Rows from block 4 of a small class-conditioned image flow-matching model, named by matrix and row number. Rows with one number belong to one neuron. Each number is 128 + 24 x the weight over its row's rms, rounded and kept within 0 to 255. All counts start at 0. Numbers have three digits each. After the name is the row's rms in percent of the matrix's.
After each neuron's rows are labels from the 100 images, of 14848 (inputs lightly noised), where the neuron reaches its largest size: "strongest on" is what is common among them. Only what is clearly more common there than usual is listed. The data: analogue clock faces. In brackets: how many of the 100, against the usual share in percent.
# gate: MLP gate (model.blocks.4.mlp.gate.weight, 256x128), inputs 0-63
# fc1: MLP up (model.blocks.4.mlp.fc1.weight, 256x128), inputs 0-63
# fc2: MLP down (model.blocks.4.mlp.fc2.weight, 128x256, transposed), outputs 0-63

gate.71 103:183135127145154091151119144133107197139131121125163099069149132151135135129083122126105119142147131139174144142096127153114122130143121127119135129154157143154083101141153119101124158102115118
fc1.71 100:144155091125133130124142153127139160109123164138177130110100140157148101105136142152103141117101162127084140139115147117082154117148173139118146109128130107080124110091071059136140144111158134
fc2.71 088:113174122135134144094143110121139149134139117147186133107080148111176114126134114123100089135103126148143141134134172147112140126093128107090106125083147141099052115158102150149152129136135082
strongest on: minute hand past 9 (27 vs 8.6); minutes: 45 to 49 (27 vs 8.6)

gate.65 120:118143098095120130123159100127147102143118137153150148131149105162195126155154128107125091125133177163095119126126108144118151137120172116112089143106135139113134121137130136176134090150142121
fc1.65 123:086097094116119110130099117180133137126163119117126174132177134122153112157197126161135154163104155132103130150126132121107135111118151122119130112150095145092101139094089092113164095154167115
fc2.65 107:124083113144102144110175110124131098133132133105086124151165116125052140119105093127139120152174117141150120126093102128125138138127139119122116139147108102140169125109153107152098109124153138
strongest on: minute hand past 10 (28 vs 8.4); minutes: 50 to 54 (28 vs 8.4); minute hand past 4 (25 vs 8.3); minutes: 20 to 24 (25 vs 8.3)

gate.235 091:131117097108134126175094126132134127107078139143127168087123150159135154143127118132125130093129135135164132142151134122118145138108165104153146150115150126117068191130188169123124154198149125
fc1.235 097:128146165132143138140144157122147166125157130125144119139158126131133086149142137111132088164052108141101134126106134150119122135170128091111126120174091137125194192121117115145142140127139099
fc2.235 108:152125110083120111095139119127133160102091142121128110144101122168126144132130145131127162142140141148195102124173160130151154141179099132141100137091125081162171134134187166135133124111151118
strongest on: ticks (52 vs 25)

gate.117 035:125140121125139117130139137129138122124108146116130129130111255141132109155133152123125118117123127124117150205143123135116128124115125145138122128157141131144134134153149146111135162158136132
fc1.117 121:174143149156108113147103091131080113146071182108133109134096134104119120124131131115120114175112113131101140126159131110124138129145064093114146155152088127093103096114129094088098154091147115
fc2.117 092:152134183154135127129102137125128151170097080110117150122128133137116159124119154127122133046089118118106117120179120129104121121143110078124064117208127148083139143125103124090098125140155111
strongest on: hour 2 (32 vs 8.3)

gate.226 078:147161152134131129123134124156127070186127151146148108137075117142145157118131104124131102157148150111159096103134109131147160177123104090087084164118170133145156133151132172197105079136089129
fc1.226 140:183156141156143136135110136144132152123101155134173142120103080159147138102188134123122137158118126117120125087111125115134153124118139118136138094095124141139140141106135125116139072089131120
fc2.226 100:152147115113086134130150132115133044106118142132064128151149121142086140102080145103099090142103135124137116135129110122107133120141123125135112144154122124135184119127118088076130117187126119
strongest on: minute hand past 2 (26 vs 8.5); minutes: 10 to 14 (26 vs 8.5)

gate.193 191:133134126121070131123127154172105129133132124143156133121125026151120124067168123190128123125133108122130115147124130125122119140133128126118119102123128129120118123134121154128141101134119127
fc1.193 125:103120138134099136124126137157157126116127135149097146129131049114134141039133113150119129120126136120130127147101123128124120101146148124136144111109098127133153123105086127110136112131141135
fc2.193 086:143158097142113086149150126126133130115135111089147194105157163133122157156144146083153117113117125130122109155203123145115102114143134159133121134125098117092127119102142116124100105136095139
strongest on: square case (96 vs 29.8)

gate.43 200:106115123120112169134094139067189142134101141138121134127121163199155162154160104112101134115140113158160141171122142119128134112115131120133126137098131121147149169136120129104140161110129112
fc1.43 149:116109122137104142124106099185127123125129133140114134113139104107116136148136132133114140115145150139136125051136137175126132116106151117121127119114121141128138139138117141109148031143136136
fc2.43 092:115111133133128209121059118127120143106118132143129105181105125129134135124126134128093134133156139142147127116150159129117158186113102126139146132130148166149091113129118141113131129092155130
strongest on: second hand (100 vs 39.7)

gate.17 120:099118144139146097115118125111113143147172081135139115118136068114141146131114132129116167086114137136126099151143183147084177111139129139118104093110125156125129120156145113135110127164159107
fc1.17 085:200098096134142157132108113090114109122091153123160131145127177150171120146125127085101111166125104165114132157124118136136131133123125185148118139129124149131178090107104131116168130113100122
fc2.17 091:079124132152110148122139112139129132119125132103111154133124145091146137122136112125119089158113130060146151141109091145127170107074137179105084137112130114119148198143131162180111130117148135
strongest on: numerals (93 vs 25.2)

gate.127 076:127127078092123099130130131175150142093125138160134110108151220134112169132131149160119115126138108096112173193120109160122126109129126100138141099128131165151103111105116112105119109115099112
fc1.127 126:176111129160124121120132111108082182137126154141137134150117121095158129114105141125133128175167125134118090140102105164124131107169137141123127129147109134131131137094161160117139129133127134
fc2.127 092:137091098156139122120138131122137065101124129135135114104123124143144149121119139121128127151155101094107171118093128126143106156193132147111118117162145125191140151137134149113140128144123121
strongest on: minute hand past 10 (29 vs 8.4); minutes: 50 to 54 (29 vs 8.4); minute hand past 9 (27 vs 8.6); minutes: 45 to 49 (27 vs 8.6)

gate.53 117:171148132124176131148135110163138102131144131128141136134160163115153148169181127124166158085131134113114119110151108102154127145117116117133132071137116121146129129181136137111156111159129101
fc1.53 089:110151156129140155120115092120106137197133134099110116112161177087124163162150095151158111157115138117154120100093113118135124134147142145086151126139097109127161127142173141126121135153126111
fc2.53 080:104190120132116152079146110110129109132149140117131150128116135135136104130114128126132092168046120146161150133104140120095146112136114121095068157134133098133075146157139121165121130138120101
strongest on: minute hand past 7 (27 vs 8.1); minutes: 35 to 39 (27 vs 8.1); hour 12 (26 vs 8.4)

gate.200 141:118144138160102131184114130136108129151099146143124147071115123141135115112127121157118139127155142121154111125140071113122144133085157160133148155135156161104094130136135143132164129129153176
fc1.200 106:122162175127135137162151135117127170142163113115133113106197148116131104123131119209139105171074102147118111174100139136129114113160136097111123126148114149121204169129128121130138116156150099
fc2.200 101:107162124131137123111163131134124135153101107137129160115098125133134112130137155124136097153135117115128136134116074131120093102082149136122184125179124201113126145131114105113138137138147163
strongest on: ticks (56 vs 25)

gate.116 073:095162125083114105120141114135149162108141175157125110155122138162106093191123115150119108112135125117146155104126101142127132101159132155121179117118175125102164147146142127107163112122160098
fc1.116 132:125154145122089157140132101120141132120139129129104135151125207150168145167133122140126139122129106106154121121123119136110150133128123151134142155111090125116137130147130151144131097123115113
fc2.116 085:124145113194114118131175134117143183125115167106110128153143121141130087124129115127107129140120130155122131130101161121107114127115130137133147134138119149161144107116110138152103135141129124
strongest on: dark face (76 vs 34.9); second hand (66 vs 39.7)

gate.35 196:140125116135049163127123122144105113127119143115137131105133085140096147137120125132121136142154156122194108088134171213117118082123130113134108130144150172135148127121115132130135120142134116
fc1.35 137:134136140148055128101141113152087141125117130115144140145129151144094102122158128115128150110123188122118089074089152213141191166130134158142127110148133116143141112108150137110125121145123121
fc2.35 114:074106135168126064112166127117134143127132083115144120076147110130131137127136129124128135151104097114099142121126131122175070054141137153131113143138097083105151135121136123124104121153115165
strongest on: second hand (100 vs 39.7)

gate.36 100:190151120114165107140133113153138154159107143158195127119127123187175118141184130170114155158134163131119138169115140140103140151145188109102098106126131147113114092118094094111114131090120128
fc1.36 143:132117145139153121130139092143135159149130112101198098091145132171172112162166123119139121148150147138166136151111120111119104150189168137116137100157111109163097101116132121129087136122127137
fc2.36 103:139124132140084130117140096126117097134128164127067159161150111157071132118094130123136112152122118099175108137137115121084154105161111115123109153162101114172179140115127115100103116139130133
strongest on: minute hand past 10 (29 vs 8.4); minutes: 50 to 54 (29 vs 8.4)

gate.192 100:154140137128131140118102086137145099137130145128165107145114144165161169089149119099123117111152188107126138104165115085158166133128109104102108097137137108143143133125137136126152087118111113
fc1.192 092:097127129134135077150082121155143106135132119111144133093139109143159117120143114088144165149145117143152115201109135141127079109102152115121132115107131173145135145071116179158123121106136134
fc2.192 095:142161105110116134121184126101140104150135144123116153112180110150115105121110110118166130179077112110123161118106124143126109125159133107108090115162150117145136151122172115166147094142138074
strongest on: minute hand past 2 (26 vs 8.5); minutes: 10 to 14 (26 vs 8.5)

gate.176 032:124141121122136115124138137159161128129113157122125125122116255144123109148156156130121129110122151122117148203147124140120113123118128137135114124151141133146123135142145137106134143160135128
fc1.176 120:142173147104119130115159131114139084135070077139121129111127122147111163132107132126144105128140094104108197118136123143152102129116127112135170129126138146122163139146147102127141130171124109
fc2.176 093:110175135116130100139149136130124154170069181126124140157126125162121063124133146132149147162131141130128097134118130137157145134121111132128076150059130125117131122135141111065160128095142106
strongest on: square case (65 vs 29.8); dark face (63 vs 34.9)

gate.209 093:088127093134142171120106120123151108136126151151130122157112120136144165084138110091094095138166133133123129138121063112105102165188104094142110125134124178185157145129136164064127117144148097
fc1.209 108:151115137158106102112118136116119154134130163122149145141135127146089108133198124133144133156128120086112090108110133125142096132128172153110144166132134101137085128091110100119096129140120149
fc2.209 093:153084117145132162135089144135129136108090138135123094123107119153148184143099139139093148121084161135127118123128102137105172102152115102140138130100170167180114100101112169081125120136163090
strongest on: minute hand past 2 (25 vs 8.5); minute hand past 9 (25 vs 8.6); minutes: 10 to 14 (25 vs 8.5); minutes: 45 to 49 (25 vs 8.6)

gate.138 118:136097129148142166127112160127123124158083176151135078129103092140133143130120111161142133128143113099075135127140125153128168177139135141138111110125138096152126189108114097128132126115148092
fc1.138 079:126131139112108135135196150126107126139124120098116125119147137118134136134117116095174079144138100163108138111105116144162125114132138115167158126096079162140115108123107099153103121070154179
fc2.138 097:121153069132129063137189141128137099172167167094125096110140114123122118115129125119130121128135146077133104120134125125115095158102138084104100109115124114088132114134110088098146120102154145
strongest on: four ticks (52 vs 24.7)

gate.52 067:125121114139144177137139130134122123113147161103115119181131184098131114130117114147166126107142118089142167176135130151151127151111141132123120099123076093139128128153102092122138155133146178
fc1.52 075:172125113098092117129190153110126113148162130148102121151138099093111097134129144161159137145108128127102113094129135096113118138139133168142112132135145104132097103131088094131097106136134088
fc2.52 099:152127120139133163169144132116123126127114104181142118099116122094127163140126112125164143079100160153149099128156131132115122179148113175119104148125108120137158136120133113127131133169133078
strongest on: hour 5 (47 vs 8.3); hour 11 (28 vs 8.2)

gate.141 068:128118086090113119138154177169164146089115144149118127137100180168102125151121145139086133094102126121111175162140107177129145099145134098157121126137146130103132152156095111085114116141135125
fc1.141 110:100144132143134106119148138200161128128162131096108130115139108162072130123181122156174166107132138133144112114108117114129120112118110135117163138124135095142114113097147148174118102177098137
fc2.141 095:114176145130127091136147150152124132122169117092104119145147132128116106118139142140167142178121133145119116133128125121163121102156140145123050151143121111137119137144194109131120126069120096
strongest on: minute hand past 10 (41 vs 8.4); minutes: 50 to 54 (41 vs 8.4); minute hand past 9 (33 vs 8.6); minutes: 45 to 49 (33 vs 8.6)

gate.40 107:155138125102127102148116159100089120127147122144135120119157108131136155138093133104109127159158070102151111165145176211132098095119130102133112129156151168141161134124136134103149142116136112
fc1.40 094:158101130096119105135106167185123148113105132117127104133133123116102126108133106127127134167130079113151149148097192149126100056146159148092123108108130173088121156119153097138165120148144134
fc2.40 102:131123135132119145147159154138123158097135111148096148106144130123126136100121094127159145147139173123118109122108091169143131033113113100093065153106113123160122130124152136132121132147133107
strongest on: minute hand past 1 (46 vs 8.5); minutes: 5 to 9 (46 vs 8.5)

gate.191 111:137131132125101104099103138152110148136153125149131133131058068129098150102134117126132112144164125100128092157179129139154156059156146134120127110162158134107111144107119122160117150132136166
fc1.191 072:129144120137134129133120143103105147091134138094131153153168126111122141145141117153083135115128124108151123151101139162188116070135138115125118113153137067129170189136116129166110132155105106
fc2.191 087:106156130115149109130153110127128097102161108145155130127120133124105115129127100132125137064182100165134132142148144121149103199165115092135135115109127098104104102120110084168129125123083136
strongest on: dark face (90 vs 34.9)

gate.222 073:132137126136127147140156126102119146130175168091126141145117167154128143102127120180124129060135137099194115144121133113126170124111103079072122152128144089201097151148149141151127117121124138
fc1.222 083:154125114136152159141149109119116138106163096110122131130158070124136150138129133160137130083131134129119105077127112114133110134100082159116167150139140063185124133123124160113140132140105180
fc2.222 109:119086169110130092120117105131116129143118117125118129149126125168120081125132138122123142130175118130155107120127139116121113111177097098130144111143139081168106114135116120118125131134093179
strongest on: minute hand past 3 (47 vs 8.5); minutes: 15 to 19 (47 vs 8.5); hour 2 (30 vs 8.3)

gate.123 090:120124161107126128117113149124131094131181149167139101108049132166113134098125117120113129146154152137119121142127147113120141168156125136137111119120121114082126140133149105124152133142163160
fc1.123 086:145125119129128133071156100148125114134162147136098135129159132143117093151133140130100146105128103138106144124155226132102176077135118125120145117126090144158178096119142074088148125122124113
fc2.123 108:142145138065111140119111102137130136103152070091130121107174141137123107125125150137171136159127105153069116128119120132127171132101138102178159139116107136137160169127129132106096140086082096
strongest on: square case (100 vs 29.8)

gate.6 072:111194125137113128133118109149125093125042131130123102117166151142132070119117112135099140142118139094116136140156112135110170164153149172133094098154112060083100105123108129123163139136139144
fc1.6 087:094148105144108137157088151117124130142105133138133154086107092116135130114112128090157134131121141157155119101144081125094100115101127106136149141149148190082122156142129137138155111105159154
fc2.6 094:120098090111138098132096147131129093088085133161137124196115132106131100129129156125193131150151131133150138137158087133128140152144118092106089092114163181092131097131114144107136121128142106
strongest on: numerals (62 vs 25.2)

gate.144 073:132094146103132168089140142129139129117098159123142132115093221140127140117130127098162132084117162147089129137167146133135069131134117146125122137139137153160134110145101144123141121159125117
fc1.144 085:116129169120116156123097116127138129150120148176117074090126090131151136123137112070129135116136105150083143123148117122100146125123083156090163092122124115166143113135095127119150110138119162
fc2.144 077:125127172185119136127120100133132136179147163120138160099142144102133122131135092125060082121156101145078143125114074127093062134112154184066124137126118102110112132129092152115123131140148131
strongest on: numerals (81 vs 25.2)

gate.34 057:125137105118136110134121128150138096107114142135135126149136255154139131163133146108127122102150139098150150238127125151129114122102147132133145137117135169137106155142172152125126139182143111
fc1.34 095:163132145138158122103115134109157109106086124073123146081145118140138078123129112112116142100113132169112120124156161140144062145109122134064098128101119100138147104140164131153121169131132096
fc2.34 087:142147116159131089126113115129135151071085149056122154129138119117126180129129182122117118100097126102112146122124125125182177115122153119078180126114138099131104162129141135139126125105133082
strongest on: minute hand past 1 (49 vs 8.5); minutes: 5 to 9 (49 vs 8.5)

gate.131 078:113123111135137105145086121134130117124101138151129104136128142118129097142120117082144134136123162095135076171102127125139158163126103101128098131147167208154124166119148213155103132106140115
fc1.131 087:169094140121117115104164166151146067089148183127122124120108171131124132124116124140127134103183114172126143160170136141113087100130110134132147136154128069105138109127088093133109137118121122
fc2.131 108:130112106122128125145098123133130148098119123126133126128117131128150181124151179124142112183091136133179133138141076138116139145083135100180176127144128154176124123150147179132095132137130116
strongest on: minute hand past 1 (26 vs 8.5); minutes: 5 to 9 (26 vs 8.5)

gate.223 099:133137162110132115159118136110149142132115105101123108099114130131102099115098126160128119125118101136156156101112131142147121161138099165118129150162144114139075115131150131047146130151132136
fc1.223 082:151102127075140143188134157112106090125165107102144134156089131122113109121106084156171110160164084156108144160149130134138096143141121124127141115091138086116143076122139106096115130143194150
fc2.223 084:146155137143108104114108135126123096125177130127090109131141144141115136131139115133128139149133151136120081123149120133158148082126143141137116140171108121212194136137132102063131134165110124
strongest on: dark face (97 vs 34.9); numerals (79 vs 25.2)

gate.81 091:117138072114115126136131153122141130096139105169081139111142182110068138137109119117099106148100107131101153159137129156118160116093158109082111104075141133090097132145095098131169130096153120
fc1.81 137:121106134133161131164138149105075143124125131130194122134137141092221113098101117088136112141166155137133124154119128133140128109146158142116129093143075118139111143125129113147150171158106136
fc2.81 108:122133137126104121140097124137094122124139132139072152148139123121089101137129148119124103151128113150113133138140145124147101111117137124155181133168140101125162155124100142083100150134125167
strongest on: minute hand past 10 (34 vs 8.4); minutes: 50 to 54 (34 vs 8.4); minute hand past 4 (28 vs 8.3); minutes: 20 to 24 (28 vs 8.3)

gate.180 113:164126135149135101133078085165136167145095118120158121091157137148137098125117122147122087174129121116166164147092139113128130137144131130094123122133139153162085132100156149153126119075122103
fc1.180 124:128160134134162111110106115058136119129119145118147135120114157165179145223144132119117091128153127114127116165147128103140112145144138116106106128135169149142128117139149104133110163092120130
fc2.180 106:124107112122130140102109123144122130175129165096137091140147118127110140118136084144148146128139122092096101121097158122166120115148147108114084122178091105105117126117145099093136125132144119
strongest on: minute hand past 2 (37 vs 8.5); minutes: 10 to 14 (37 vs 8.5); minute hand past 1 (31 vs 8.5); minutes: 5 to 9 (31 vs 8.5)

gate.50 102:101144133145107106149116114112114099129151127082119159140090117125122099123108112119143082143140132135107111114127101138107111156137135179117182134150138120137139123129168148107150124112245116
fc1.50 087:137138101120141090122138137123111148130129151106129136093141170132133114171133125065134145085156117165157133140081144146138113153104124109110159148148136076127113156132116104179114143073112113
fc2.50 080:116140116135107105100147124121137126152140147143098164165136129130132118127126126126155075216111111116122164123119129130091123116113153142128120147129159105111145163139130132182104122117140094
strongest on: numerals (100 vs 25.2); dark face (100 vs 34.9)

gate.186 148:121134139173104138121133144106099165145116139141144134138133097139129118057149133106136151129140170185130072098128128061120138134173121143143127152100164149143125134105157161147134099157126130
fc1.186 099:076126161132118182135145134149095076107121092107089078106102137134156080111089117103097130119151102133133137131161163143115130130121119128181109128131108134117137165107133110116110116093170103
fc2.186 122:147104124092099115133122110114124172137136128123141126125136122115109128085150128114115147133115159179131069104122130171117150129056113139120113154154058122099102102128104099124126147172120126
strongest on: ticks (57 vs 25)

gate.148 086:109130092161143110163161122147138103211122149146124098122111167132138106193143120111107136121145129137109158143104093150161105099090142183156156120069126105145173113153115153103132154095105083
fc1.148 091:136125139119134142124159123127126102156131133116145058155133186139133112150108139141131116119093131145084135212126098141158123086137107111087141117129124078186147100137161140133136149059116134
fc2.148 091:149133096105123164170120120128134120153180070108116175136137128125128133131128096129075080119132133091123142124166086123098099130069178187131124107142143120133167104121118130119192119129124113
strongest on: numerals (97 vs 25.2)

gate.254 089:132114160148119131108149107132146139122103162152139129107113157143133090092136106144096162097115172123101147132100155144155190137085131143087124123134161102104121088151171148123130149105103076
fc1.254 088:133093109114111137131152141135116109124146125112120135108024066141121123102129143130098149077136134175127137151180141103149127119089114154121165133168124119136108106137173094109156125145130139
fc2.254 115:173113125107126141081142135122139176109095120105111127101136113146137142122137148134081120147130142137112113134135051133137133144108164115152154143122159133191113197140154157129101122146148102
strongest on: minute hand past 3 (53 vs 8.5); minutes: 15 to 19 (53 vs 8.5)

gate.58 113:116129133121108110120125165146118123148115130117112113106156118142099140086100132133128125133141141127153119096122091178127148129127145117125099155114125150149124144140156177162136159145135112
fc1.58 115:109146156143123119129087148107110104168151138120111132134135139099087158124106118099154132160118097122187072103127117143171134143120129132098119160108145152175167163157168167159148135138100124
fc2.58 107:131089109104126165133149131138126190112125134136172089119083130115154101127134098125104118089132134109113155139126167140122139161083141111131151098076151157129087110138115142138168129175132131
strongest on: minute hand past 1 (45 vs 8.5); minutes: 5 to 9 (45 vs 8.5)

gate.16 127:132132109126128105146111154054132101119106141150137140116166170104132144168065125102113104127116109158154152064130146132133099094106138119116116127107128159143161122215110124099144162125124146
fc1.16 098:135177120147131136128113143076095157124138090159158137116154096130114093123092122079155138107121119158169086112127131135135115147112137127131115138093175155180098083186128167159184141126107131
fc2.16 092:093136104135134126112141125138125089114159126162118173086151142123122147129154114134145099178150094147099164150118102104156069081146145143097092120142135091130143188145136097171087141109135116
strongest on: minute hand past 7 (29 vs 8.1); minutes: 35 to 39 (29 vs 8.1)

gate.227 111:160086128122136151139120116123099099135124133099125143162112154136166103158095132122104123126113142116164147130081120155117072121055144145120134158170093123110154150132114156112131127111146169
fc1.227 123:105147110093162098126121098140127108119138123143119142109147170129149147192117129150145143118116096084128139176124145176129113138106115118095123105112119145143088094159126114109109165164109142
fc2.227 113:144071110112105136122122131124135126112100151107126129127119113110144141099134163129102127176105150105135096137070099130176154137102124145107109171157058122134121136153097158125144122174123166
strongest on: four ticks (52 vs 24.7)

gate.214 114:095102060107106131070151100116109107099157146150098149138171136120125146097128124098116120083151181092128079077129137093094127147166147134141145126148138134165105155126176158145126111147139055
fc1.214 110:150162113138141132136140114109161170141126120140125127168122093103114107107116111150106132137086136094078137055099112131078148131082102092130124117127114155115109154132084161109172126147132080
fc2.214 108:123149161210116110134100124129129144084114151141127137075143135096129139142139142137090151089127157117086118135114150126104167145129159072121156151125094142153108139108071132135110132144120100
strongest on: ticks (94 vs 25)

gate.145 095:211100115116124139098122153111133133133122132117146103117126051103118133127143119125116154105097162157142119121127141105141138102105124146142099122091128154122130145156122166211131095112124163
fc1.145 097:100125170145112162124140136127094105096117085128106084105122136117130050128106138155125137109161094142125118124161150124106127125132118153183105137107120146141113150090144130147119111129143105
fc2.145 106:073141151123138129166119116141103132116146147119132102122129169137114150165146128119142146124172126183117142119124127108107121123167164107143113108206094132113141144090135097093093146107130097
strongest on: four ticks (68 vs 24.7)

gate.225 134:108150111150114140143081138103110117126158082127118107164097087141143145138136117137065114147101130172184106121155127131161129090112167132134127142124132102131146096132152114156182124147148123
fc1.225 095:125158154118118103114088089115098127111165131159123117080179087121141064156124139113162148111155157108139082104087125137117095090082106147148115122151166131103167098153134183133135129111131143
fc2.225 107:119157091128120091148121121134149124185150176122124107115147127140121109123131114112121131130138151100175104120157125127130080187125135089112116103119121071100111107130146125090153128078156155
strongest on: dark face (65 vs 34.9)

gate.242 105:105136130086117127122136160128146119137178109126063091108115137106055138127081116124152124096145098133143145098147117156153139134126068124139117175131142087142126113161124152109150146154126135
fc1.242 109:098144105090118150108145162135129052135133119151122153151080101128121131100106122094119129100177122137080094132155109139131136125144104134142113114089157088121157111135113163158160146139161170
fc2.242 094:126087139117150128120116139134125189081106102146170108088101138096159090132144152134107137078106121138090159121147119130137154123090149143110167109105133167098083111136101162154174132140122117
strongest on: four ticks (58 vs 24.7); hour 12 (25 vs 8.4)

gate.61 082:125117130117129170099136094100127091127141131112146111150095131167126155130180131089110192149174171130119077149128132141120118135108179084132136154125108121101114127091136115122127112148139138
fc1.61 110:113114150163104147121124142127085114121142125114138125106131100117106147112158133120141116123168097128142095112113104142150114110104103101168158166146164118132157117101130097105122118168146142
fc2.61 121:138141137130119127140123127139138154095118111146153147123113154097144186120131160126109144079114144147114105138126145131128113093128132167115110133099102135094099116123086156136134142119109115
strongest on: dark face (95 vs 34.9); square case (88 vs 29.8)

gate.100 085:146157140108128140110172086119143130133093069135114124134147230130136115133124121087140161097096154135129127159157148141124136105083122114095142127111126148117130080135155155128150132151135100
fc1.100 079:146162111139122105153149121121131125106130142140134159159184103102130137126134138118151116185124121121154125151126066114121113066120135142146126106104117173162104101134130155123117144116162127
fc2.100 087:146158127124122132149149127131121151114136134125133119086174134121131139132130135131135133093070137125125113124132119135115107178156097127125129144110128119158136184126176118132158132135146086
strongest on: square case (85 vs 29.8)

gate.184 117:139120136115255126124129141151096135140131135123178134130131098116087138125099131114138147137129201127122136158129132113133133136120142131125127168142108128127120148137132109120130120127121130
fc1.184 119:145108147104174118138129124176073165137135121131137153120127140126082141115146115111139120094119147123082110105127132112157123154098141116083102100156102118126087148114132106102131098120120139
fc2.184 152:087155129150058136102119158134106195101129088160110164141093104125150167115155101135126125149102077132141107122140126115100141170137098141168117124115118118170131166130126123133128128103135145
strongest on: ticks (60 vs 25)

gate.206 128:179168129099161121118150147131142135137143120177176112124124145177109105185119125146115101137128142137133132078147158125109138179126133139101092161114155128141093125154155130159136156127102133
fc1.206 099:137144141127087109102130131185070140123137103129154119115146044114097117130121128163131115122091097124134127095155123115121163131101153144120139126125109135121120118128129094112136131119137115
fc2.206 093:135201162112143059153149149125138166097147114180111164107120119139140143113117180128153131100123127122140116103126138118114122112148123228139144136157137120129189145150101120131147131122097167
strongest on: square case (88 vs 29.8)

gate.10 118:133112100129148127174151149099141138130098123130133116133127198113141122142058135108093077135125135146151173148104128145092131108158144134121112093117135141115137139179140150121157190116117119
fc1.10 086:151149107121165168106123121115160083160126127117133099098102113129133131114110117140094144116172144112067141122145116131117163163143109116126099072118099097112118122112111118151096124059140111
fc2.10 093:106176124119112126119114133138113107121172123142117109147138137091131094134158119136159101180162128177079142137127128132180120111093168123139111140126140107132154169142110115149096134143123133
strongest on: minute hand past 7 (36 vs 8.1); minutes: 35 to 39 (36 vs 8.1)

gate.113 045:109146110116129120132147117125137134136130157116133137119125255127136113160154125095124118124123133127115144204128125134139139118117133135135140125136129135137128137146151139101137130153163151
fc1.113 106:151144092164130100155110132147163125121089093140155099168133120152142149153131140150135135130158104132168157162134093137111150106118177108104103134144152093177178113135105106119181134142125110
fc2.113 091:152130101157142078169089136125121145148114151129132155118128124108121110131125163130119136092144135169172120136120099121128126139088097106096154112084143103157091137138113120149168123107154099
strongest on: square case (63 vs 29.8)

gate.203 149:100098093102135131140140132188129118169125154133149143101130023156171139116142139188136091110126168071150136132120136142116137136109156133107116133136146125135130120144158145159159110130082143
fc1.203 188:124133128128170133128134168223119130127114134123143132133128109139243129114216127140129120131130132121123095124131126110124129125118111124129128105117145126136135126174126116126133065130128123
fc2.203 174:123125131134088125137124169027100135132122128134116124119129129139028124084048129090126144120134131120131146121130121113133122144121138123136130141121152128141134128168127118129130079117130139
strongest on: four ticks (69 vs 24.7)

gate.45 097:143176122117098129102134139150157090134112148157100136131106114158081141112124119125116109122144136138095136128152131116145139158093117117108088177102173156117133116128124141125142072115121123
fc1.45 103:148123156147155133096095094106121147102114122137145112125099126141120093121107122134117145148149095112168133159122171148151061131150116150125137112141124146168107111125158129117079168079081119
fc2.45 089:123197133153109132126100119112129145080192092180120130130137142108128099121119128116142074127148130171131131138132176126130149098079142156115125126126149147157176148151077117130072115152107112
strongest on: minute hand past 9 (28 vs 8.6); minutes: 45 to 49 (28 vs 8.6)

gate.107 103:157126157077152093133127119123133193149156156123146098105070139135120134146113129173170138105125104122140156164141145147136165122129118085121105134104131114151129130142092114110127148136138171
fc1.107 088:171138175084135103106142126127139102116155122132141088160081175134118139149133136159159124125140118122099115126126157113121156120192115081118102114145130099159152143123119131105087131154158105
fc2.107 087:147125162055120098166150132126125089147174116099117121142062122123133128126123109127206114132114141144108109126116155129152056154145146085144162138109137092118113112134096106114123122114111137
strongest on: numerals (73 vs 25.2)

gate.73 086:097151112176135149129130072124111105155168136113112141175170161118139138127111108144101159140111154142105116131113141129163127109111127174105102115126108099164160093127132130085114126165108088
fc1.73 095:121067114172112115130130139107102192154157113151126114143101153133154115096108143139113133134188129142121119142126117122115116141128106169132127151126119203195109126129095092073179120144152143
fc2.73 097:114137159167127101088111141129117099147108172158117118137095135142135112136122100130179151120158115146103156124123122135058101077198123113094126126191124152120129146120142133095131140145132133
strongest on: four ticks (79 vs 24.7)

gate.161 101:165140112132106110154135174123127143138130119133108101099125179121084134125077123152088080124141097154134147138076118144081170128109101128125132161127192104111112124152132119132135145127112103
fc1.161 092:104125097141137127141114139109102190089120157131162187132136104123152122145145148135142143130085151129135133108152114111109121070122187131160151136106096145114165136110082085124168130153159163
fc2.161 085:121116146104106127157156105137130077119128160131085161162147124148094139118095150129126109141135114118140155146095137107088110157154113162148128144128133095132168108114156115154076109092105171
strongest on: hour 2 (48 vs 8.3)

gate.109 058:127168159116162116134165115143144115116152098134118119143146187151133099162134155105148107158169146108110162137107125117155150150104141104165090109084100123155133145167149132147136146120159206
fc1.109 077:143123136121109145122096108123126134168145137107130128115068158149153107117155145131139139163170145176127087124173137115138141139109143162137087147140139109129152075124142088156165145090173098
fc2.109 079:136092088117115174130146130126130134166135110087131091113087125128130139123124086122136121079145134067120137129190104126135122053125134167100179125116136091127138149120169109159104125129145088
strongest on: square case (100 vs 29.8)

gate.233 032:143136125128149119130139145154156130127119151116153127117118255155117123178153137116127117121124143110113163224144130154118128133122125146138113124145133138147131132138154134115141127154130141
fc1.233 120:164122120126112099193135098132117130139123098080130142120187125177127089124115122138127065103107089136160129101131137111164132127140090108119154134141075119135141133124120111132139104102096104
fc2.233 095:167124124124132101161121142128118144158152151092116139107192131117127186136120128126134148158108143125164101131114159133171130109132115085138086126165100110151126131125117104126106132143122135
strongest on: minute hand past 3 (27 vs 8.5); minutes: 15 to 19 (27 vs 8.5)